config.toml
crop_scale_min = 0.8
num_classes = 11
output_stride = 8
arch = "coatnet"
mlp_ratio = 3
head_dim = 32
qk_norm = false
orthogonalizer = "newton_schulz_5"
adamw_lr_other_params = 0.0022
steps = 13000
warmup_steps = 650
Rows from block 6 of a small segmentation model, named by matrix and row number. Rows with one number belong to one neuron. Each number is 128 + 32 x the weight over its row's rms, rounded and kept within 0 to 255. All counts start at 0. Numbers have three digits each.
After each neuron's rows are labels from the 100 images, of 14848, where the neuron reaches its highest value: "peak on" is the class under the peak; "strongest on" is what is common among them. Only what is clearly more common there than usual is listed. The data: numbers of one to four digits printed on busy colour backdrops.
# fc1: MLP up (model.blocks.6.mlp.fc1.weight, 768x256), inputs 64-127
# fc2: MLP down (model.blocks.6.mlp.fc2.weight, 256x768, transposed), outputs 64-127

fc1.10:074074138173176092136165123109126075174170091088123106153173135155156204093120207143109090152154076104117086118167112216113162169176144133159096072151119162098033113127154158108148146086125118
fc2.10:120141108092149119086157166027128133083219163118097126183106138168113084121142072136125135127099139103139068142130141035141171141132128146123128123120130149123133149120143124142135081186114112
peak on: digit 4
strongest on: the digit 4; last digit: 4; first digit: 4

fc1.513:160114119170104137131110119128126162114146131088128126085172075191114090126183152113123108122107093103102113137130126143113056142154127098086111129116120178146106157177135107092168166156121148
fc2.513:095147133159125143156162119150051127141166146176174142105134117104111156128180101168120132115161102176122118119154107152083120124149184132112140078178127051103106158114164108099143181153088106
peak on: digit 4
strongest on: bold; length: one; the digit 4; last digit: 4

fc1.211:155151076071087096137122118172198142134169124128070088134112111141066128121084125175074131117141114142106088127153088113152159075125135192107162167082123128167089109152124090094173153140125157
fc2.211:146098125120180120157130079056094116095102099144132146188168115160133209121129175172130137081119093128117133067104148197142131126120181183169085115146134086084143149073105079134124148124079145
peak on: digit 8
strongest on: bold; length: one; first digit: 8

fc1.250:126117168095097161148128116151094227098142141070144094091098175150142090129184096113163183143078064154124172194168120137162172194132095140119101127155099104211174142166135089132181158170094143
fc2.250:126132169101148124121138105140136152156113219091119135139107106100104090098113109211083121189162144136103111098102126120101089124105130095107127154174154086083133125135173106111118126060186197
peak on: digit 3
strongest on: the digit 3; first digit: 3; bold; last digit: 3

fc1.589:130175154157169095166117110099141151103112096127160120190137179170102167196092159128136111061146100129144158061089121118145184090161144137108062066137147150129117137098120119131050148066147078
fc2.589:138053102148146105134129162112109083116101209102133228149111059128161112111120186127172108120162127128142115179147107079086158123145104092159100129144078165175133113125150129074140093114121100
peak on: digit 6
strongest on: the digit 6; bold; first digit: 6; last digit: 6

fc1.646:163144198111119120113107076112135063104146155188109122175164087121106129143123135101124135117104125172155110081079056179137137101096199122134119054116181170144154153101175149113149098085114121
fc2.646:213101041135165152118106148167126169120122090133177155129102177164125145100097151065184198139090102081150157164163143108048138130101070127113119149143093119131119082158158084133154153142134116
peak on: digit 6
strongest on: the digit 6; bold; last digit: 6; first digit: 6

fc1.155:118104076126105120088141122115115133230083135103151109127096106099158081146226143122055160145171133131120136141160187088033115131129134198133155156130063120118094158155128133124157118155139071
fc2.155:136167180141115113128110068151157149150194141193154108119107180117124178127082087151159091076058114163080128087128058143179140153132080090151107109145219103158159123125146085166099109081111162
peak on: digit 1
strongest on: the digit 1; first digit: 1; last digit: 1

fc1.9:125165150079125142143111114094156106109123179110135177118154112171067137107142079098109190125142118151143197116162147144086146069128123128084097108112138153101147165118133084123162112110154157
fc2.9:189142108093162181154110155128146142142119117072159128104148160177112086095142234088135101090047119117169103075079092123130131093194092128151129156104172141172122137127112102136140134097109102
peak on: digit 6
strongest on: the digit 6; bold; last digit: 6; length: two

fc1.249:108155131148173163060098159185100177171115127115121153088147107193129126069116079158126122139125158088112132201151107163105178104055172168146130107034188201138128110109139095113090100117071116
fc2.249:108105185106137161088120165114124088098121103135101189140177084101169080160077081155118118130086147159118125172140143110101096128102146115123093096129089078100131136168137042140095096152155127
peak on: digit 1
strongest on: the digit 1; last digit: 1; length: one; first digit: 1

fc1.383:119066127145105099136118129126142154142132138175120159125154147091097149131134138147102165135140154201092137128118082132113131115097150149132067152136128175129109127134096112116135162160104057
fc2.383:121108117107072085174151160046091115111072136144078194174168116116101104113109145114134180077171136091137160117134121127130159150181062150119102119126143133094121133132122145169177152140066138
peak on: digit 6
strongest on: the digit 6; bold; last digit: 6; first digit: 6

fc1.484:104063111142201165192162104131079136162152187142159124106154176128111144125169092150106122185133159157073155136089173123085210105107104132116115086158183081095109166143136158109103141103079106
fc2.484:145072179126166115052156177134136119131094096107082152135197109088098144145120141155126151136068107138111114132184115085163091131134120131107122120140121175112148133081105109125163108150135121
peak on: digit 6
strongest on: the digit 6; bold; last digit: 6; first digit: 6

fc1.162:126071144112161184104141151174114095166160173149140128155101143109076094101093075137063161183124115138142092123142082128176138114088158069145115122132131171148108124121111124142107093089110151
fc2.162:156134094117176139122151111202080144108088153134126146203173086088179044100124105178136163127173098108180061116107124104136101118105192116131110114120088141137166146157142125050092134079118138
peak on: digit 3
strongest on: the digit 3; bold; first digit: 3; last digit: 3

fc1.731:107140103176156155124113148205123123135073129146141187127157095101140093087091169187081090104116188097113130143146118086161114163103085106186142059127149162074143193157090184123106114125119121
fc2.731:152163189085100116145142092107152131143170209134157164129055066154125144107153127064138093155150106090141094154100139132119145172089201157123122125100109112171133132140178117147110146163125083
peak on: digit 8
strongest on: bold; length: one; first digit: 8; last digit: 8

fc1.736:179089105167143122128128135060160033066135112125099148133144153122145107128143099117142098117069152183138123133141108098145179106168137151120184110108131138156093146068140127080129129121067062
fc2.736:142176061118124068146130171130101183154138117087200181113137101122075102167113176126168135084116128121135149113059127114142094137097125126117049104133188137146096155143162071152133117144080163
peak on: digit 6
strongest on: the digit 6; first digit: 6; bold; last digit: 6

fc1.454:161104142174124122050081112159127147156150148220084097111143082164149142090130117159192178149104172091142136143101158065121187094115220139123103204143177123092134213115142105070066146078130132
fc2.454:114155134174140141143141148135174138131157151108121150120141140090077169100095110076132089079082073112147087093145124208172136166156055125170157106112142160169154153225106086141143076196174178
peak on: digit 7
strongest on: the digit 7; last digit: 7; bold; first digit: 7